config.yaml
head_dim: 64
beta1: 0.9
warmup_steps: 400
Rows from block 2 of a small multi-label image tagger, named by matrix and row number. Rows with one number belong to one neuron. Each number is 128 + 32 x the weight over its row's rms, rounded and kept within 0 to 255. All counts start at 0. Numbers have three digits each.
After each neuron's rows are labels from the 100 images, of 14976, where the neuron reaches its highest value: "top examples" is what is common among them. Only what is clearly more common there than usual is listed. The data: scattered letters and digits in many colours.
# fc1: MLP up (model.blocks.2.mlp.fc1.weight, 960x160), inputs 0-159
# fc2: MLP down (model.blocks.2.mlp.fc2.weight, 160x960, transposed), outputs 0-159

fc1.362:134138105138144116120138084056167149126187085169116165158157123165119160136137072144113188117140110130111133115120118145177132087027129120137098115143146091064093109083108154121125150144106110132112119110117198143137076126119121212143128134139086065103083107081101174129074099129130211143139148155141125122137140109151151131147084182121128152255139126103152119121095085133125094125104091152109148127124135153132068155139107129120149118156189141157163124110217151119139129088120121
fc2.362:156217137112152152149075102080096117124122123126146139150143145127131167157137133116164167103119133044114094117133129150155111150110123110147134140117184112195121081150098103140088130153090142101120103071132122146170151171083163072143074215168101139146136095193108165131133178112131074157126125130151125084092150077083136099114142101185092109137117159111141103138125159054151124111174151153118137150090101163032149155152118071092121167127118106133117147157088162095154054196154152
top examples: white; yellow

fc1.497:135120092105115095095121209168151087126156075096160148120168195155128121128124097142163116120133131182128107135172097114119195118121147061136102131144081141031117181079143159125114133132142083105100133124087146123094096124150096187157133100133134132107106118170112147170103080147156141137131152185093139135127138118154118107090140130076171110166173204168153119046048135192123129124112127099120150096123196101149117080085111171119143130152167152095112142135164084160153160053124103
fc2.497:119153128120083153092097160109124173106116115082181181054171141095148164111154142125177220103161087124104018105107126178191106141085122142113175127094134120116157111217109143129129079130101122160125099131084177127118197101104106114112109165159181128144103098148079174133111166092128144110130157093099174159120130128166173112111121147130180101164145132141150069145133100103127114126128121161097123159104083092123105149084154074106095158189136089134140117133092071091082118110117124
top examples: red

fc1.748:126085120138127112129124177184128110166097140120174164134117142124121082129137135179119081129130111170122131127132116125085164132123185120125078127139138118064123167063185128151135162112165111119144138116088104107094109132140071144111158126140136189076142117111101138114142131135129133103156133129154100138144156103159088133137115126043159180158154175156128113107094166234091089135140147084139109089148158084168116033088157195097125106072095128115113133123147119184150192008153106
fc2.748:116134108135125144098161076092088080083169129170092076183150137124141116106125091100085128161123184099128122162114126128134157100160144102085123121101057141115113109086123134112083072160153102084076128160114167155178144148163117116137093111142119068158122185190197173143098131127166040152127118156152161134078152104120131102083073139158118148078163137133122173128129146084199139126095090091158168141180125163104153123120069114155145135168147131061167173141103170122189137178102124
top examples: red; purple

fc1.590:129115164149125098160148163145157167067176130138134125117181152183103102107093103132100124147134074161132175058098117154144148097170152126090089120157132113106064120065108180120085145135154158091141165128088095182103142102188105182142110123163158116121099172133148140121090109121105183166094102111169136137172120113135079142085080113123102174185148140116147149148078069141104155138014113164130091105101120127151100085116162180155129125156113108137126123102195044160125171128131160
fc2.590:147195145135180067146159103107091242206131139162139162112159136152124136114114132109139170117126102085174109062146115138153104132113125131064122128170153151146105106127080092112168121150118122153147107089105103112119143146067132124175079141153082106121154046073078059086103148163155076179085138086127146171112136120130125092111135138151119163163098126099147112147226156121149142112140114146128147166127103183092122189116142118106116124125121145126147122111146131077147114105211175
top examples: green

fc1.473:073113170131077135122160091131123149153110111168033068143086104125141104133144090104160200131140170186118107163148100114096158110122114105161170106071091113123134169152091099147116084105128128154105115231194142060110078073100139131139162098098092079129088103118161100127109091141127122148136159166105153104126103155072147147134101161176123136147089139144164178145155080112157149160146094160098166119191118106153177138153085117156145147131142170120190113119150153168138135148067174
fc2.473:148152087101092104110087182146163132113158166094170158109191127107126137105111132118176160139130134154118090151161118098130165087036194112103114110136113102090104150117097118156174173082156126131120141116079157166105114124175096129124124154140094120138146050166065146109086146126182109100145101120149139158125147137188128131145154113077157147085129176226179135077107120204123079135198159104124131111127095044155106117102161110090101104127128065110120107113114118101132181091123094
top examples: green

fc1.699:120116208094141127104144143138146175103181113104064151128121161095174087126181143138125100079145164123095136120144113126115134100171103104139144089100162141142091144141136147161084165090156198141158111140175035131044125101103149187174154143139101158082081194122139130110082097094145143170143132151116169092170099184128091114135091100165118098157078142150159154143081117113148132172116101134094114149149107079120133110187134153086150113123067143136176065119126073175184118122097161
fc2.699:101098076152129140153133066133084137111136100161152108123111148126182113137160145145106138131140150166154096125127042137140120153108136084121154111134092162070158073110147093114144055126174083175082146147086127133112191149133093128100154090125157113118126103113098131109038125118168094130120079174083161151147117124174102155103115151089196093128141217112216151103167129169128145144088127142110146099179189090193120102084130140172105160130160128088193141145091131105125166115152094
top examples: green; teal

fc1.7:081160188101108180107163101088152146111140136113076106111125105094133126100153125090170142142180164153155150169122124122112103115127102144171188050057136119133145150200073134121153109067106196218114148168190124154080092034106115119112134123095087085138125142113130124094121152138131133100114122099103119144137070169128164169165096140196125126137071123163137127132131142106109125186145101133116169169133087125182145170162135092146112111166138092152151072081134149125111132157066111
fc2.7:204192130113162141114099125151102123201085112155122141154103126149135089129088066108117074145068134165149148142144140110075173119157120108125090140153126100161128197153095101137104131101083071112130132092165115108114084166136180127147137114181102165070120123173178120143151069140124149132126143128124125126086109087090076090078136127107068195129096142135094092141082167151144108117153143088144151108163115152083198133095072196128187115084134149165122133125150159197118190105126164
top examples: teal

fc1.492:116099104144102087139089128186139198095136142096140097057133123186133114114113097097146188108113062148171084072090090208158142128127140150060096124157122172116121125139136060167120115122145125114177125149125096099134190128182130151139153104174164111138101104127092084138093120090112160187112086140136177134145137128125098106082167088141126115120126162071169144111140082145068138151090132187116101085141132135138112129107142167195176122128151153140142144159121012103087140125102158
fc2.492:091110178123089122089151082093143079119120145168124107169114094104121051141170108128136078164179143112059132178122066082116174143093145133156160081072069111132133145126089144143109137138179162127078061145151133107139079113173079112081144148100104155145118202164143093115068118159127164124174172136135094112082134116157157160176157140147132160153151182143207137169159153109166090156128127119085137124118114106152135079157095114067086081160135154121144093095118180128165133123112094
top examples: red; pink

fc1.567:122104146125054162086186173151173102081160083080153101144156168154139101114126143135144115130162116192128130172106139115134148096161176118191134125106092078121168167095123198123102116111132120119123150143114131164083101110167096123116117101101180100145142160169139152110121101108141146078164122100152129128107099151138209157125085110104138124093168117178129208118073095149077103119073147101135104140124142110179126097121120138158059145176122097108122122082199049153100218138083112
fc2.567:152161180167107125169197121152141162119193140175074107120145174118100160146138121160040053158109148106142185127160085162147134088101109162087105109064125154136061121106123147095128139106137167138168137130124109170123155152107107055121123151129117082154115155090160122081077177146168087152123079053139125116138124135167079143132107087135100140166080136142192114137171154148094104155105111139117149153143099162129118106130120109205112152103049099104149117053161130139147170132112147
top examples: teal

fc1.90:144147120106070151124151105128204151076175117068070169118149122069117120123134102122079172106129127138130151125128105122138128077125084155101151096085171106116101141130088170141156143094123118144173116110157162159112101134092151200181143157182113088114072118111170148156055090132176186147106132155133177139158101165110102109140099157142101145234126138155173145157132070107128150120136048145074123172129101140104067146136122124155174130100158148134175077065113099135105117123081105
fc2.90:083087136134099145095098108136051121158094142184203116107123147142166129150120159121147108145152112100101124132125099130139142184134137089165107156112113143110204113148167109104105106148140123101107134174079078114177193113125078054077135116085129170165153108179108130137144189161136110080150107118088122131082146103154135171131185077119180092065145165119174071126155144115133116147101165147144133076118186086176169110094128127126045184152140113113110183144097152081147107125174105
top examples: white; pink; yellow

fc1.684:122109142080153117089178080098130105148139084135057089115088113105176118095184129154117087148131176115128160155147136075126104101179100135164203102133156186145151122149136122175113108133135171167094112112177058115065109110084170165137121115087112114067128147075157076109128112089122155158134117160130102134164074236125126169175110168176093151171087117124128144132129126112114076141119090128117135181105125103129128139196125173147166116121114138117221078146130144164149139150123123
fc2.684:127218161105120185111118137109114172144088147124150120094145107128115089094137073111173174119153115116155125147103144180162098125110082183133146086113120087163105152204076110142144115082095130147106085116139180142115129142088157066110103161176124169093118135178111152121142105097109134146130206096115117147081095061105135099122111154147137172149098101136121067207123171142122149102146134087111161212148045164100156181090115098080134119151156106142144080119137128151080180122108128
top examples: teal

fc1.517:108158161120109171080159123097157127148138096144080098089151124117154117053145116106129152128175154136145147168140126121136103091146105131184215023073143125140156110178078136150146114079110167195107160130179145169089080041119126128100111096098096079123123119131131117115104164105161131106106128105123132157162068164117161144153070137191132150131094124150151149113120139128076113206133129092100169175127101133154137167152133106141123098164145103137166073105101148137125136150034080
fc2.517:230136080100172065101097103116108119142123118148114129149149142188134132107091122114162129136047152135138151145116167096136141112143123118144067151200092130211101157127128100112126142106113079075114098114152118108130090156194184157129143152159113131110157125147093104115140078130150134119124138163151103086085112107067089070093158144121056168051126093134097115134123122133201116160146112080186129105154175150054165156117071154085175112099150147168112136143143156157149153116123143
top examples: teal

fc1.452:159098126168063115160127170199102139077100122157131111166124183143135108149103065123115127088109144174122104141150099135096209101111167075129096140116077075121119186080117119140146129090188084127121091130117115094118135140162120100154154106151143145145114130145108149163115092153175138155137126185074178074123170088115082087054123107076117115127111185160169134145138052157176192123134127107119092092165177073136125080075093125167110137095121195155155127123151104162131156139116146
fc2.452:052135135122160090052117134089151116153084142073160140053154105122150126105147194134177133129207095110125143105073086153147069173112135169153187068130154135101150100139142133139098151145141155117123134156089121144116128103069113136106095147152128176105130105103102153110098164116080127122130128085139097164164099169153184201206140146151179102112154106133184090089095153140071093162108166143067108148096128115191129126143178118108077143159144074127102143147118126107131109095174114
top examples: red; yellow; orange; white

fc1.695:093166188107096177113170104099149166093140137100090109091152100109126128090158138089143166137178136133165148151106131145129089118118114157148189041049133120149140119205066148111146103066110205225151148140176136164121107058110120105107134130113097092148125126121131131090124158134137127109106118078117122152147077154115158156165089127204113143127078114155137124139147135114109132186135109153110146178139071132159144166138147076165098124174133083142154079070112144095098116158068129
fc2.695:215158081126175098124094125140104098190111111164133141165095141155141098137081072119131081131063129168140145121152122107097162109161133104115063157196121113168126174133131090130094134120098054096117120096143120106131105183153194139158143118174113154081122118160149121148137040128123156150138129151118133098084122088102094081059149130100090153120121141106100100128084134133162117122139151110156125088150159151073179125112065207130185111083150145169112150153167147206100167104129155
top examples: teal

fc1.226:124174204136152189103131113101151166141110114068086116099113079091194145110154109103140165087140108145136158134111108150114089088120091140135168054073154128136112160190102096180099151082076172159138103125164087124088132120077159129154124151158076107093060123155138136074092101095129141144160155091081152127125020177130083151144084130178117126169078143107176108117116155126146149157115150134068177180142097146128123169142142137169169147161121104150148084126116120154117124143086148
fc2.226:118027078154090088116169107152103137119107140163149149153157159101111111147145152142095098139133147115098130124153105102152148150104174094160106174123104127078126113062164178092143100144197094132120157129066139126164156160168071108114145110101145119164150135126137138144095119141208136092113084130147140149147187133187120148129131111099146101110210128129142130151179071131140090131091090128146077083181193101158066073067118131135093090123169162084157168117095123094120150098182073
top examples: teal; white; pink

fc1.708:144112076107086142108124140151134115086175077091153104147147155163147153136127089133200179122120144160151088191135126103173173095074167098147113131120055091106148167155089152126145072095113070134088066107126174106127105122156133098118121116121154080161124103123092159152103048138183168109137199159110148106112127127125178134105119163154149123151143125148142155150149036130173134113102108146127128128147190066183115143080084090144108135183196185119153131119153078111077135122100114
fc2.708:164173130157171120173129076102123135123083200141110109117116049136123136148104116108115133130092115091137179084133147068128123146095120158107144121132150112149126086156116097120180172152144167147181182117163164114156104143135143107136151102176108103162080138000110084142123149174147138170106095129151162121173117138097137157123148146147072167180121031088112148114134136098109131145163111125085129126111136189083113191129145101152161103099127140141094123127130210089094098160112150
top examples: red; pink; orange

fc1.33:139084086145132069111140186107114102162125092114154119126164195119122151158117167171146147114156129130029064114146127131200152133110112073128115164146083167088124125056169144111091110168148061065090111125047157094123155142091119150123128127127169158106135086184145159174123115120120099118143161144111138108104166152157154114092129139080184064116183139136129121117097137120145132111106097136141146090147240098126102095120117133108111141165130145075132185161145078095166152108157120
fc2.33:159161112106169157124069109153106161179084174189149116124113093155153085107089062073184104154078097141221145127122153092084156105138141136097078116163114142144155166204095081144177160093103140143129146097144102118126088118161149106107146096152112134126137138127080067138158120140168177128116123116115086149108128095096075092103161111122109245118070131124108083106127162200114098144171167094147145115158126129142142162112123176139161078096172137161093109146130150146103154115137138
top examples: red; pink; orange

fc1.693:115075092131123073087119184123117074147117099072137101145128157111150119134146161155147144106160174180085075137182119092129141136119174070153127143154066166067138158070174111130133134144134073071082162148094153079073104121117118172124146101092156134111117113140124126156120088129131105114176138184103134102112140155128147126120145180081205096124146142161138158059077157180136133131163089095124176089193214057146121092135125156118124133117126153087130156157153109142183172092131125
fc2.693:130143127093139105102099131136109174187097166152127119104120101157176077058129095094172126130117125175198105117148088102133142115129133134075145095169116164136142173157140088133169160091135102155126150115126142080081112123133143151125132094181120153107074072100077066128039091115161102126110150104129152155137089121107072088105144164110154178133108155124171113124147178224111126163174134088060185115172139111134150173139134160132181093092152167144130091160069123159080165105150157
top examples: red; orange; yellow